{"model": "model that answers yes/no questions on an image's attributes", "dataset": "larger renderings of crowded toy scenes", "train_examples": 22605, "image_size": 64, "crop_scale_min": 1, "horizontal_flip": false, "translate": 0.06, "rotation_deg": 10, "color_jitter": 0.2, "cutout": 0.4, "questions_per_image": 4, "encoder_arch": "convmixer", "encoder_norm": "batchnorm", "encoder_activation": "relu", "encoder_patch_size": 4, "encoder_depths": [14], "encoder_kernel_size": 5, "encoder_widths": [256], "fusion": "prefix", "fusion_encoder_width": 192, "fusion_encoder_layers": 7, "fusion_encoder_norm": "layernorm", "fusion_encoder_norm_position": "pre", "fusion_encoder_activation": "swiglu", "fusion_encoder_mlp_ratio": 2.67, "fusion_encoder_head_dim": 32, "fusion_encoder_fused_qkv": true, "fusion_encoder_bias": "none", "fusion_encoder_qk_norm": false, "fusion_encoder_parallel_block": false, "fusion_encoder_dropout": 0.1, "fusion_encoder_inner_norm": false, "fusion_encoder_moe": "soft", "fusion_encoder_num_experts": 16, "fusion_encoder_moe_every": 2, "fusion_encoder_expert_mlp_ratio": 2, "fusion_encoder_slots_per_expert": 2, "fusion_encoder_shared_expert": true, "fusion_encoder_positions": "rope", "fusion_encoder_connector": "linear", "residual_init": "none", "optimizer": "normuon", "muon_scale": "match_rms_adamw", "lr": 0.0048, "momentum": 0.9, "nesterov": true, "orthogonalizer": "newton_schulz_5", "adamw_lr_other_params": 0.00082, "grad_clip": 0.5, "steps": 6400, "batch_size": 256, "epochs": 72.5, "lr_schedule": "cosine", "final_lr_fraction": 0, "warmup_steps": 320, "weight_decay": 0.08, "adamw_weight_decay_other_params": 0}
Rows from block 10 of the image encoder, named by matrix and row number. Each number is 128 + 32 x the weight over the matrix's rms, rounded and kept within 0 to 255. All counts start at 0.
# pw: pointwise conv (encoder.blocks.10.pw.weight, 256x256x1x1), inputs 86-171
pw.134 [127  69 132  52 167 172 150 163  77  97 118 133 143  90 115 114  83 129 105 114 116 110 128 147 126 112 121  94 180 108 105 165 119 141  93  75 125 168 151 131  82  75 106 147 134  86 164 122 160 194 127 124 114  79 126 141 103 119  93 103 138 137  75 129 104  91 145 176 128 146 163 132 153 121 128 160 104 194 120 157  71  92  85 136 111 147]
pw.135 [145  91 136 173 131 214 136 110 131 151 105 104 120 122 118  63 102  97 138 117 164  73 110 109 106 150 106 145  76 105 161 179 141 144 136 192 177 142 107 169 146 132 111 149  88 114 169 177 161 187 124 116 115 166 112  97 121 122 119  48 120 101 130 152 113 124  79 122  81 145  87  99 136 132  92  81 153 192 150 150 103 124 160 128 150 115]
pw.136 [170 150 141 125 133  82 129 143  88 140 106 117  89 172 154 108  95 120  79  83 141 138 170  64  97  72 132 121 137 134 117 142  96 136 133 131  82 141 126 136 160 160 171 137 128  82  86 105 122  69 144 111 157  80 166 143 143 167 112 145 134 135  87  68 190 115  90  96 106 151 127 122 190 148 141 132 162 153  87 137 117 136 171 135 130 120]
pw.137 [139 136  93 110 108 143  92  99 129 104 155 199 186 102 105 205 144  96 112 166 169 160 153 128 150  86 152 150  91 126 150 123 118 140 120 126 120 131 172 132 144 152  80 146  89 103 101 123  82  86 150  93 139 121 122 109  90 120 147 130 137 148  60 124 145 112 159  99 190 115  93 128 165  99 118  93  91 227 101 196 187 164 168 131 129 137]
pw.138 [104 107  76 123  92 165 132 128 143  61 137 127 106 161  99  67 134 106 172 163 131 155 144  97 196 149 146 102 102 137 114 153 162 105 150 122 111 129 126 139  88 142 115 109 124  62 140 134 172 139 100 118 139 106 183 111 147  93 147 144 149 105 164 103 142 117 111 136 152 134 110 156 106 142 136 125 139 102 133 181  43 119  98 162 121 135]
pw.139 [ 84 140 211 112 137 119 110 110  59 161  60  61 121 108 159 145 155 118 114  91 132 134 114 114 123 150 166  88  73 123 114 118  99 136  86  99 138  89  94 121 160 232 102 142 104 124 123 146 104 121 120 154 153  73  68  83 149  84 127 159 144 128 137 132 100  61  95 159  47 113 119 136 140 138 121 161  84 146  69 145  89 138 175 107 154 100]
pw.140 [106  97 106  85 152 117 199 141  71 157 157 109 130 134 143 118 111 152 153 130  95 142 123 144 140  86 131  99 203 119 133 114 121  85 129 141 136 116 151 102 158 111 160 192 111 110 128  98  70 129 118 147  59 100 142 121 170 152  94  88 141 119 118 112 163 128  88 111 130  56 104 140 169 127 138  88  85  57 114  85 118 155 167 145 149 168]
pw.141 [ 86 139 111 154 105 150  75 153 114 124 114  75 149 151 174  77 116 210 154 153 170  51 133 146 152 148 127  72 141 106  93 189 112 173 109 150 114 133 102 125 136 129 126 155 110  87 144 119 122 156 123  92 134 149 122  91 161 160 108 221 116 189  69 191 139 143 148 126  90 112 110 100 109  81 152 127 128 146 170 103 173 107 174  81 116 104]
pw.142 [156 141 198 111 141 141 123 164  87 134 119 122 112 166 107 103 113 101 156 116 125 170 129 149  32 166 132 148 118 121  98 101 140 156 134 166 165 138 156 120 138 125 140 151 158 104 153  67 150 139 105 203 116 198  89  84 132 163 109 136 131  93 123 120 162 113 145  71 155 141 145  98 130  86 138 170  91 155 127  90 151  95 176 135 151 131]
pw.143 [163 162 123 182  72 127  54 136 111 122  90  65 118 168 134 225 170 119 133 187 159  64  77 155  96 109 139 114 121 136 115 174 147 124  75 107 139 181 159 139 142 138 124 210  74 123  74 140  83 101 131 172 134 180 123  92 172 149 107  89 155  95 148  85  89 140 103  85 155 157 107 137 168 153  92 128  93 104  73 103 159  67 142 133 140 171]
pw.144 [124 111  95  90 141  75 107 142 112 113 128  77 148 169 153  99 122 152 137 182 105 157 157 107 126 148 140 159 139 100 107 138 177  86 139 146 111  72 133 106 156 112 136  72 134 151 125 121 106 147 146  92 143 139 123 105  85 123  90 146 111 147  98 152 152 162 142 190 153 140 141  90 132 133 139 183 158 123 123  91 171 133  78 105 152 146]
pw.145 [128 134 163 119 108 150 141 127 181 194  73 175 105 143  90 129 144 150 114 105 105 180 128 120 114 131 161 167  75 123 158  84 170 108 131 127 122 150 127 130  95 176 109 140 164 106 126 141 165  99  59 127 136 130 167  62 107  86 169 114 128  76 163 120 155 115 180  72 180 158 144  91 208 114 106 130  89 198 122 155 167 111 141 103 153 147]
pw.146 [124 133 114 109 119 214  99 190 122 147  79 166 105 132 157 163  96 151 122 113 127 126 118 140 108 125  95 107 101 108  49 164  80 181  99 137 104 129  99 150  95 146 160 163 108 231 145 159 115 169 134 100 115 175 130 115 170 106  85 151 151 122 134 103  70 106  73  56 133 147 130 128  92  84 108 118 158 114  67 165 142 143 190 202 127 121]
pw.147 [ 59  72 125 161 106 134  99 145 138 144 148  70 103 110 153 125 146  95 140 144 105 105 162 112 100 145 141 123  91  99 135 127 152 125 117 162  96 185 162  82 100 101  85 134  77  99 147 174 130 117 179 101  85 101 138 178 186  98 131 123 140 109 160  91 154  84 122 137  80  99 100  98 118  59 112 245 105 127 130 173 116 137 133  87  98 135]
pw.148 [106 169 131 110  97 107 167 125 116  99 106 131 135 116 157  91 136 149 107 168 150 104 140 112 168 108 221  76 106 135 156 116 147 117 113 167 114 111 148 106 157 145 171 122  86 186 110 154 123 127  63 135 109 165  97 109 120 138 134  98 148 159 172  85 109 175  61 125 135 158  87 141 109  90  48  75  95 135 171 144 122  96  97 124 149 138]
pw.149 [ 69 149 111 141 139 159 112 130 141 143  95 158 169 173 195 172 126 113 187 106 131 183 102 190  99 140 136 147  87 115 160 131 150 119 131 117 133  99 168 109 111 104 147 135 181 151 137 131 211  84 169 125 141 126 129  78 141 143 201 107 137 110 165 116 108 121 156 110 104 129 161  58 106 154  91 130 185 104  92 104  96 117  68 148  75 135]
pw.150 [132 106 106  84 156 124 105 187 154 175 135 131 128 148 136 143 135 155 146  69 125 107 166  73 135 160  92 159 119 156 152 171 137 123 148  98 116 113 157 113 230 132  95 198  97 132 114 127 139 115 128 119 160  81  95 109 155 123 147 134 140 128 107  61  74  95 131 128 139  98  89 166 101 164  83  91 118 178 180  82 202  94 140 127 107  80]
pw.151 [106 105 162 116 170 169  71 124 157 138 170 129 118 164 119 175 131 100 149 140 106 102  78  70 124 177  45 125 111 131 110 129 130 112 146 112 117 106 189  95 170  79  96 162 155 104 161 113 143 134 144  95 134 104 156 143 142  78 150 203 116  41 128 113 141 149 167 177 104 113 126 150  38 137  92 161 118 160 134 108 126 111  56 109 182 161]
pw.152 [ 93 104 117  74 108 188 145 144  99 159 105 152 100 157  97 123 119  78 105 148 159  98 162 101 160 109 100  89 135 178 191 120 157 103  70 135  99 172 110 142 120 156 131 151 187 181 129 101 113 174  76  84  88 122 158 145 128 132 147 159 154 152 110 105 156 132  63  90  86  77  91 115 101 104 154 132 132 141 114 110 146 165  84  88 135 159]
pw.153 [141 225 101 164 130 112  51 123  98 100 117 134  83  77 111  96 128 125 136 133 145 106 139 135 101 141 154 127 121 125 191 155 121  76 156  59 105 130 113 160 119 101 130 103 150 139 154 145 102 139 160 116 185 171 123 117 147 138 155 136 152 182 132 145 193 147 160 157 188 143  67 203 153 149 190 143  79 162 186 159 105  87 141 175 122 134]
pw.154 [127 128 162 124 163  92 143 149 101 151 118 124 104  92 112 134 135 108 108 143 149  56 104 179 163  58 105 139 173 148 130  98 104 107 144  64  97 116  96 128  90 127 113  81 153 112 155 127 147 109 142 108 140 100 135 105 144 188 106 117  91 122 154 131 120 136 149 126 132 167 185  87 163 194 112 107 123  88 147 124 187  68 105 132 179 153]
pw.155 [109 122 150 150 123 136 155  90 152 111 122 132 126 130 101 185 129 129 113 121 131 129 206 158  82 110  81 126 134 152 136 136 200 139 105 142 161 117 137 110 121  92 135 140 172  99 102 138 116 125 121  46 189  79  90 182 166 183 158 151 129 129 136  98 104  67 157 163 119  44 192  85 178 106  78  76 101 128 141 152  92 138  84 107 107 142]
pw.156 [ 85 161 155 153 145 100  81 102 189 158 149  94  97  84  73 183 133 130 139 108 117 108  92 146 148  88 118 114 107  78  86  78 119  90  51 134 118  93 107 131 123 150 108 124 128 103 137 127  83 136 147 141 131  77 100 125 130 144  96 152 114 165 179 136 114 116 153 183 180 104 138 159 113 187 110 137 107  62 158 124 104 105 168 109  95 124]
pw.157 [169 153 123 118 165 119  93 140 134 132  98  90 154  77 121 166 103 140  87 133 129 117 114 168 132 129 125 158 168 150 124 108 116 127  77 112 137 106 114 108 143 160  49 138 165  89 117 131  99 116 138 125 144 132 129 138 146 134 154  88 205 129  63 146 101 179  82  93 125 169 113 123 174 135 169 228 151 118 111 189  72 147  57  88 158 132]
pw.158 [ 98 156 128 144 141 131 146 121 113 122 159 144 232 134 124 112 143 102 107 194 206 121 128 118 141  88 170 130 151 118 129 116 140 139 172 158 204  51 125  87  72 179 131 136 121 121 167 145 131  88 146 143 130 149 123  85 100 124 114 147 176  89 166 144 112  70 119 143 140 132 132 122 112 133 136 156 113  64  94 184  55 119 118  84 131 134]
pw.159 [115 131 201 175 118  66 133  93  71 138 114  73  81 113 103 117 154 114 132 148 116 108 143 120 101 141  65 123 110 114  86 198  46 106 135 124 158 111  94 151 132 133 120 153 129  71 172 127 108  41 162 127  77 136 152 123 138 151 147 158 134 127 139 137  95 153 227  95 168 123  94 112  96 123 110 136 190 153 123 112 186 116  76  89 105 130]
pw.160 [134 145 173 111 150  76 114 122 134 164 130 105 137 108  86 157 107  67 141 100 121 175 129 162 145  82 129 205 171 105  77 142  94  69 145 137 164 113 122 164 127  99 127 138 137 132 128  58  91 201 166 169 147 144 155 147  73  98 165  89 166 169 172 106 166 165 104 135 159 105 184 182 116 102  90 159  85 183 138  97 176  95 144 180 120 150]
pw.161 [134 104 100  65 117 105 106 188 175  78 152  35  79  98  73 191 109 112 190 149 121  97 146 133 139 164 143 111 129 126 102 113 101 128 115 128 172  83 158  85 107 148 145 145  96 166 170 206  99  90 103  90  91  99 117  89 125 157 193 113 125 110 140  96  92  35 203 147 135 104 140 102 147  98 117 131 111 149 172  89  83 131 172 134 154 173]
pw.162 [161 171 132 102 131 143 103  88 103 111 166 144 121  77 110 123 159 135  45 145 106 117  79 150 112 141 161 128 118 106 101 114 119 140 178 170 147 107 127 100 121 153  90 139 156 112 119 139 105 104 115 115 112 129  90 132 140 125 135 121 114 158 161 115 130 140 201 133 140 189 101 126 142 160 121 126  67 136 139 127  80 120 105 158  97  78]
pw.163 [127 111 135 107 145 114 144 124 111 172 103 185 125  89 154 185  55 126 151 170 119 177  94 184 167 119  86 167 155 142 210 124 106 132 160 132 131 105 130 152 116  98 141  79 118 114 106 112  78  71 141 110 139 102 144 121 101 140 106 145 142 187 111 110 119 159 175 115 171 134 138 105 192  66 110 133 104  87 124 178 102 126 108 146 140 209]
pw.164 [215 111 165 109  95 140 138 164  91 133 116 131 153 130 111 118 122 135 127 183 178 183 116  93 129 160 136 167  66 142 172 156  92 143 142 155  70  93  87 112 127 120  80 163 143 137  95 123 191 119  99 182 138 133 124 174 103 118  77 118 114 135 178 160  56 178  58 165 149 127 148 165 114  98 127 128 117 108 106 133 133 137 118 137 143 130]
pw.165 [ 97 120 110  80 103 150 171 126 162 132 124 125 138 108 134 129  90  68 104 135 119 160 203 110 136 111 133 119  87 138 164 128 114 159 167 119 113 150 109 196 142 169 145  88 155  80  91 102 112 120 130 151 121  86 132 164 144  91 120 103 139 191 101 132 112 121 113  72 108 153 101 179 108  82  84  96  95 164  79 168 196 160 160  74 161  94]
pw.166 [ 90 124 120 145 112  98 121 144  84 106 172  60 117 146 119  85 130  77  85 120  55  96 120  75  72 195 166 183 126 113  89 120 107  92 159  79 179 153 234 120 139  88 108 117 136 178  95 196  90 146 118 182 136  72 100 104 170 132 167 109  82 156 168  83 136  52  80 166 118 119 132 152 106  91 133 132 131 167 145  72 136 150  91 163  85  85]
pw.167 [147 107  83  84 115 152 107 168 141 141 135 124  78 137 198 113 118 137 161  69 137 141 135 138  71 181 187 152 174 106 168  44 135 147 101 179 158 112 136 143 140 136 169 146 145  72  91 121  73  95 160 113 113 103 144 149 190 102 130 106 124 130 124 116  59 131 103 151 101 110 197 149  54 148 149  62 102 144 117 144 106 142 121 193 114 103]
pw.168 [142 112 144 116 125 112  74 143 170 137 134 186 111 128 133 130  93 173  95 164 114 134  85  85 134 183 131 127 144 172 132 173 153 120 137 163 164 104 119 140 155 167 116 172 119 130 107 184 122 113 122  78 133 119  76 145 122 103 110 105 186  70  84 117  96 183 149 110 138 133 133 128 136 125 114 107 103 131 118 134 141 102 194  59 112 117]
pw.169 [157 174 111 129 100 103 128 103  94 168 139 126  88 178 149 164 133 133  95 109 147 109 121  93 130 126 137 144 129 207  99 143 169 134 127 140 108  98  93 115 125 144  45 160  87  96 143 169 171 158 123  79 129 105 165 157  86 104 154  99 163 122 138  93  86 143  99 100  97 124 166 134 127 109 144 117 139 144  86  94  98 143 125 152 128 165]
pw.170 [116 118 123 114 124 165  71 110 107 132 139  81 147 118 171 107  57  91  94 137 137 187 121 160 183  99 185 127 100 100 157 142 128  70 176 111 112 139 159 121  98 146 105 159 131  97 174  90 170 175 116 120 108  87 113 123 138 163 168 157  98  70 161 151 124 166 102 142 104 120 161 169 102 122  90  93 117 125 104 182  65 125 160 128  79 101]
pw.171 [ 76 143 115 182 135 102 123 134 102 169 102 150 129 119 118  90 156  89 118  88 139  70 121 122 113  98 142 105 172 118 182 101 153 151 145 166 146 133 119 153  97  96 124 125  76  92 139 172 140 128 145 109 110  81  78 105 103 116 135 134 140 141  94 120 130 121 135  95 110 163 169 121 136  70  73  82 125 171  92 154 143 135 154  93  99 151]
pw.172 [129 121  91 116  98 115 146 133 153 149 153 177 124 137 225 188 149 135  74 160 111  74 174 187 135 114 166 185 163 184 138  84  73  68  94 132  79 129 171  89 114 128  82 167 138  92 149  82 150 119 114 131 160 179 112 119 139 102 120  92 168 143 202 176  89  99 133 110 168 147 168 122 129 175  97 113 127 136 125 146  76  88 147 139  69 100]
pw.173 [109 133  62 105 136 126 143  89  65 146 133 158 121  82 168 160 218 131 183 144  91 112 175 138 130 175 188 103 150 167 132 117 108 125 156  84  84  75 174 124 136  71 103 209 104 184 131 156 155 137 154 100 155 110  87  98 158 146 120 120 155 121 129 204 129 121 120  97 177  95 136 119 122 133 156 150 144  68 123 153  86  95  70  92 147 126]
pw.174 [199 161 164  74 121 167 107 112  74 127 122 143 168  72 113 107 124 104  86  84 124 132 163 151 131 147 108  94 119  74 158 149 167 142  94  86 138 109 100 112 146 151 132 122 140  98 115 118 158  87 170  93 121 160 138 109 129 163 160 106 123 109 138 106 181 166 127  53 105 141 205 107 148 129 100 208 153 123 140 138 198 134  89 181 159  87]
pw.175 [139 109 141 138 136 127 150 170 148 123 102 133  76 128 143 138  84  66 144 131 147 195 168  66 169 180 150  87  72 122 105 139 144 152 120 108 106  97 138 154 149 108 128 137  86 132 126  95 124 121 147 173 122 125 148 149 126 141 117 109 123 129 122 131 132 113 145 102 162 173 108 151 138  74 150 157 156 130 156 116  90  87  97 155 114 136]
pw.176 [152 101 133 104 190 124 161 137  76 148 138 134 122 121  93  86 139 123 194 144 161 138  94 107 166 105  68  99 130 162 174 136 130  96 122 124 125 139 120 137 110 117  97 122 133 174 119 103 133  99  72 176 108 175 116  98 161 118 134 122 132 111 131 150 126  71 105 109 101 242 106 159 169 112 151  84 163  99 137 157  91 120 126 116 148  86]
pw.177 [140  88 136 132 125 112 126 112 126 143  87  68 155 139 132 101 162 115 147 171 112  95  64 127 126  89 140 144 123 157 160 181 183 160  61 132 132 156 145 106 176 121 139 119 100 113 109 150 158 133 166 170 118 159 113 116  85  69 107 101 167 116 123 117 121  90 175  67  88 109 150 102 128 104  97 127 115 166  80 176 115 116 165  71 150 138]
pw.178 [109 170 180 133 127 114  48 157 166 158 142 167  90 186 119 136 121  80 127 188 122 108 101 136  94 105 111 116 133 110  78 129  90 145 154 166 116  90 100  94 125  63 115  83 151  82  85 175 120 134 122 165 116 116 154 137 161 154  87 131 131  97 127 106 132  80 175 163 141 177 179  98 128 117  89 148 135 159  99 152 136 187  99 107 112  70]
pw.179 [ 97 119 141 186  89 104 125  90 106 174 129  85 157 102 169 106  93 145 164 105  93  95 147 204  82 106 165 139 106 105 116 122  87 124 146 131 116 145 118 118 132 143 110 134 125  65 139 178 132 100 125  87 183 143 157  92 128 122 100 126 138 137 155  85  61 134 168 196 176 126 153 175 125  94 156 129 125 143  87 110 161 149 107 168  54 116]
pw.180 [133 115 166 106 173 160 178 120  96 124 159  70 128 143 152 101 103 120  76 145 123 168 133  76  82 136 163 138  88 130 141 113  87 137  85 132 142  83 145  65 143  88 138 152 112 113 139 153 123 103 125 165 120  80 102 147 124 128 192 118 152 138 101 148 100 138 101 139 126 162 110 112 128 132 132 115 134 129 142 125 118 146 128 125 155  90]
pw.181 [114 137 159  92 103 104 122 142 133 121 122 101 193 150 152 122 160  70 161  91 107  93  59 131 117 155  88  39  92 114 142 157 154 108 108 153 103 162 160 120 187 121 123  92 108 135 160 116  79 139 178 145 172 122  17 102 105 181 159 183 125  89 131 125 147 127 161 109 131 149  98 163 102 106  77 118 129  68 202 149 111 255 139 154 182  98]
pw.182 [118 137 168 102 154 117 161 117 123  78 164 143 105 142 171  83 138  99 157 154 135 101 109  93  77  93 140 116 131 139 115 138 125  73 157 112 182 110 130 129 101 131 205 126 167 161  93 132 137 150 119 132 102  66 132 107 126 159 107 107  65  91 108 122  97  89 240 180 105 139  67  55 117 156 204  98 123 107 144 146 147  51  98 121 169 152]
pw.183 [106 135 147 151 180 110 142 105 123 145 149  81 169 138  93 128 114 105 160 168 131 135  74 144 171 184 103 126 134 124 117  95 175 106 119 111 146 113 155 155 132 116  99 106 183 126 116 141 162 101  99 164 112 166  59 127 175 106 147 111 130  83 114 108 152 105 132  97 116  77 108  84 142  49  71 110 163 120 145 187 123 150 125 136  88  65]
pw.184 [139 146 121 146 140 120 201  85 122 116  62 170 110 111 115  98 165 139  84 167 134 127  79 149 127 100  62 123 146 120 140 131 127 122 115 108 130 168  99 120 150 174 117 137 109 107 175 153 100 138 111  69 136  90 118 100 118 171 104  82 127 106  95 154 129  60 136 126  74 128 165  92 114 197 162  86 116 142 170 148 117  69  83 125 143 131]
pw.185 [127  92  83 156  98 205  91  36 126 134 101 138 113 104  95 159 123 103 134 105 119 164 153 159  95 115 152 195 106 152 108  76 125 114 123  88 137 120 113 106 137 153 128 110 143 161 119 116 133 129 132  72 138 155 203 131 154 165 162 146 103 154 137 160  98 111 130  91 151 149 143 116 138 108 169 198 139 123 132 120  92  81 149  81  98 135]
pw.186 [116  82  75 119 142 143 132 171  92 119 164 112 117 115 131 155 160 133 147 108  83  72 141 123 200 116 110 126  80 114 149 176 123  98 117 107 124  71 144 146 150 164 160 140 159 138 125 121 128 169 144 125 105 132 135 119 165 160 179 164 156 122 121 100 137 164 137 162 146 158 156 148 109 171 157  81  97 167 154 107  82  79 119 111 149  61]
pw.187 [ 89 111 121 149 103 117 131  79 148 103 127  84 184 123  84 140  81  86  78 116 133 113 182 116  92 121 147 122 126 156 129 142  89 169 135 198 123 135 122 130  92 127  99 105 148  85 161 126 129 114 136 149 103 150 138 112 116 239  61  79 115 101 159 146 105 136  93 117 150 193  75  83 118 146 108 130 102 111 132 137  84 105  98 109 170 142]
pw.188 [121  66 119 130 159 107 131 156 132 200 132 116 131 164 125 175  84 101 179 198 126 111  95 172 157 146 105 169 133 131 108 183  86 149 152 160 130 170 121 110 144  68 122 194 124 133  99 137 113 149 124 136  78  90 116 100 137 135 130 105  98 163 119 111  57 207 105  53 161  88 138  99 176 107 142 129 116 127 126  94 128 123 127 124 163  77]
pw.189 [139 106 146 128 108 186  84 129 106 127 121 101  97 135 119 111 165 167 118 109 126  77  88 160 165 102 161 136 112 119 111 129 104 136  91 120 195 101 142  94 129 146 130 164 153 142 115  77 204  86 182 109 105 110 149 100 152 136 122 145 129 123 168 111 181  75 103  66 122 137 121  85 127 138 168 111 133 126 138 145 146 134 112 143  35 237]
pw.190 [211 100 134 108 114 134  87 122 160 126 112 144 207  98 142 174 160  63 108 127 102 132 129 103 106  97  57 132 143 180 144  66 139  93 148 146 146 101 153  56 176 124 141 114  96 203  81 120 152 162 157 154 107 124 139 134 116 199 109 160 120 183 188 122  92 103 106 117  83  76 160 140 111 123 112 147 138 112 129  56 171 167 113 121 149  83]
pw.191 [ 95 137  64 113 154 139 127  61 154 179 169 119 101 213 138 126 141 126  51 139 145 113 171 184  79 180  93  89  97 153 115 127 111 100 154 179 107 115 105 140 181 161 127 161  97 114 143 149 111 113 160 142 108  88 143 136  96 123 161 110 139 130 144 109  85 113  48 139 221 177 131 138 116 195 130  77  98  76  66 115 103 184  76 162  84 151]
pw.192 [202 141  96 109 138 176 108 157 156  91 164 134 100 138 130 128  84 104 106 146 130 144 141 126 146 140 137 159 120 100 133 149 162  97  87 143 161 110  89 121  68 131 118 137 101 114  89 119 104 109 119 105 124 102 179 139 125  78 174 153  84 128 102 115 161 138 158 162 121 133 163 120 138 159 105  92 142 107 148 109  97 136 178  91 146 102]
pw.193 [100 102 104 178 166 128 125  95 108 126 131 133 133  77 144 122 167 102 151 114 115 144 114 108 123 155 132 123 129 133 172 115 151 107 158 186 117  91 143 117 143 117 115 102 125 112 143 107  88 100 182  90 146 101  99 116  98 138 146 155 149 165  77 153 123 141 148 132 142 139 146 116 127 127 103 114 115  97 121  68 125 124 142 143 104  80]
pw.194 [147  97 126 149 165 113 133 108 151 175 174 175 136 146 171 103 179 135 109 103 126 150 178 122 161 133 142 133 120 139 150 106 151 128  64  95 119 102  95  92  98 103  83 128 159  84  76 103  93  96  88 161 228  98  91  90  95 113 138 180 191 222 150 131 150 148 105  41 160 209 118 118 141 136 128 183 126 147 126 143 155  67 124 111  68 135]
pw.195 [120  61 179 107  98  92  86 130 153 132 176 207 115 131 131 172 155 124  74 117 125 113  77 147 201 108 131  88  84 178 110 152 153 135 150 118 109 153 146 131 136 118 126 227 131 137 171 103 165 162 110 141 106  63 144 138 151 108 125 164 154 144 149 166 128 150 149 124 188 137 154 141  94 147 129 145 117  81 131 126 144 125 105  57 155 106]
pw.196 [125 132 113 130 113 173 137 120 102 161 116  94 150 126  96 117 134 132 118 157 169  87 115 118 131 150 102  84 118 165 168 171  96 166 115 143  55 137  66 135 129 120 167 137  93 123 180 145 138 186 119 132 100 127 159 141 206 137 194 118  87 156  99 124 161 182 106 134 159 135  94  40  82 136 120  68 168  99  98 111 169 122 109 151 127 151]
pw.197 [149 107 178 109 139 169 185 131 104 138 179 195 182 137 148 148 114 109  91 106 147  78 129 128 137  85 110 115 165 122 140  88  93  64  99 156 115 180 133 130 151  84 110 129 130 127 107 137  82 123  98 141  62 151 118 127 144 130 156  98 150 116 175 129 135 142 107  83  65 166 124 100 108 105 120 175 175 162 122 152  54 142 155 104 149 150]
pw.198 [154 129 107 120 116  94 164 108 106 150 168  61 249 123 240 156  81 164 123 111  92 128 127 134 154  79 175 134 136 117 170 102 137 137 164 208  94 116 112  99 120 150 132 109  84 148 144 127  91 120 116 176 118 109 143 146 157 153 133 136 114 134 130 114 105 136 143 124 171  99 131 131 148 152 106 117 143 104  81 135 162 106 138 100  85 158]
pw.199 [113 163 139  97 200 116 129 159 170 183 120 148 158 118 111 118 118 144 210 196 137 207 128 148 171 136 141 133 131  90 141  97 103 165 149 129 109  93  92  86  85 128 147 117  72 134  96 139 136 111 133 177  87 125 126 183 119  78 157 147  60 139 130 165 107  74 138 179 173 105  77 130  86 116 117  75 156  90  58 170 138  74 137 172 162 145]
pw.200 [163 186 106 151 102 142 151  97 170 173 129 134 105 129 177 118 157 112  57 136 109 134 152 128 177  64 142 103 112 139 232  86 128 189 179 128 113 168 128  95 147 107  91 144  70 111  95 104 105 141 109 164 127 121 128 133 173 142 140 102  72  58 153 110 140  97  86 130 178 139  98 150 203  89  86 158  98 129 120 193 123 123 122 107 135 142]
pw.201 [109  99 116 102 136 152 151  92 176 152 147 125 139 125 104  88 142 138  87 168 146  99 132 113 136 154 160  89 123  88  95 152 174 111  88 103 127  82  83  53 105  79 199  80 163  93 116 126 111  98 140 145 108 110 173 127 121 118 208 171 163 137 153  72 130 114 112 122 132 134 131 165 121 154 110 152 146 139 133  96 162 113 108  59 118  72]
pw.202 [153 100  65 149 127 132 113 140 138 157 123 102 206  80 183 122 141 116 147 112 138 130 144 122 102 104 120 140 131 105 141 157 165 121  93 191 142 125 127  99 104 107 103  78 126 104  96 128  96 186 113 102 139 116 113 166 134 139 199 107 107 149 151 113 168 151 183  86 165 163 130 123  75 155 157 115 125 127 194 113 109 170 119 137 116 190]
pw.203 [121 133 144 100 111  87 125 143 144 130 181 105  91 108 175  96 141 144 120 137 106 115 145 191 169 114 149 110 124  56 107 163 158 122 109  80 103 196  99 110 133 136 155 124 157 136 140  78  89  93 178 146 151 101  87 178 121 167  98 135 147 127  96 117 173 111 180 164  72 107 190 135 137 123  76 122 158 132 145  68 146 152 136 119  97 191]
pw.204 [147 113 133 148 112 171  80  73 181 105  96 164  95 115 123 151 114  85 113 146 138 119 144 173  85 137 145 144 104  93 112 172 114 108  86 175 140 199  95 131 192 163  95 126 130 138  95 112 104 178 112 153 132 153  87  88 165  77  63 130 106 137  96 158 169  89  96 108 105 151 108  65 136 100 144 148 136 118 125  63 106 182 143 157 105  80]
pw.205 [ 87 100 159 158 102 114 160 140  92  94 122 112 108 103 157 161 107  57 131 148 165  75 151 152  86 120 125 105 160  92  98 146  84  83 128 128 133 119  99 189 128 136 143 152 190 154  79 137 115 127 184 144  59 127 101 119 174 128 127 118 118 127 103 162  85 139 153 124  72  59  91 146 130 135 133 158 165 154 166 100 126 144 117 108 115 164]
pw.206 [118 137 117 159 160 136 142  82 115  89 154 131 140 174 166 207 132  88 136 111 170 167  82 166  89 138  81 135 147 134 130 159 167 111 122 142 135 163 174 158 126 160  93 127 152 128 121 183 109 185 149  77 146 112 115 119 134 138 166 102  54 126  85 145 127 151 133 115 139 184 116 160 109  76 130 139 118 104 134 106 111 155  81  85 158 102]
pw.207 [127 196 149 129 115  81 130 117  75 103 151  93 195  98 139 152 144 134 129 157 108 187  98 114 125 118 112 183 130 180 133  48 160 142 106 102 160  96 108 126 110  96 153 115 133 121 121 106 146 120 112 177 170 124 125  50 147 129  97 116  92 178 164 138  42 161  93 164 177 120 121 151 147  84 154 163 114 147 147 156 133 139 125 125 161 173]
pw.208 [107  86 144  92 156 107 111 147  96  99  90 138 136  82 111 138 155 163  72 133  80  78 126 150 149 118 162 109 103 137 117 136 115 171 166  93 197 131 157 145 204 179 113 101 110 177 117 136 110 164 100  97 120 166 119 121 126 128 133  95 137 106 105 131 123 207 139 127 106 112 169 179 187 155 144 124 117 146 144 158  85 114 117  93 174  92]
pw.209 [123  97 174 116 148 132 113 123 142 112  93  81 128 103 175  96 137 118 134  94  89  80 169 100  82 174 143 118 134  95  94 108 151  99 243  74 144 132 115 134 116 142 118  85 183 179  94 143 168 149 147 147 172 106 201 124 115  93 134 156  82 134 105 159 104 178 122 119  87 106 212 101 167 138 145 145 131 123 170 117 125 129 102  97 137  63]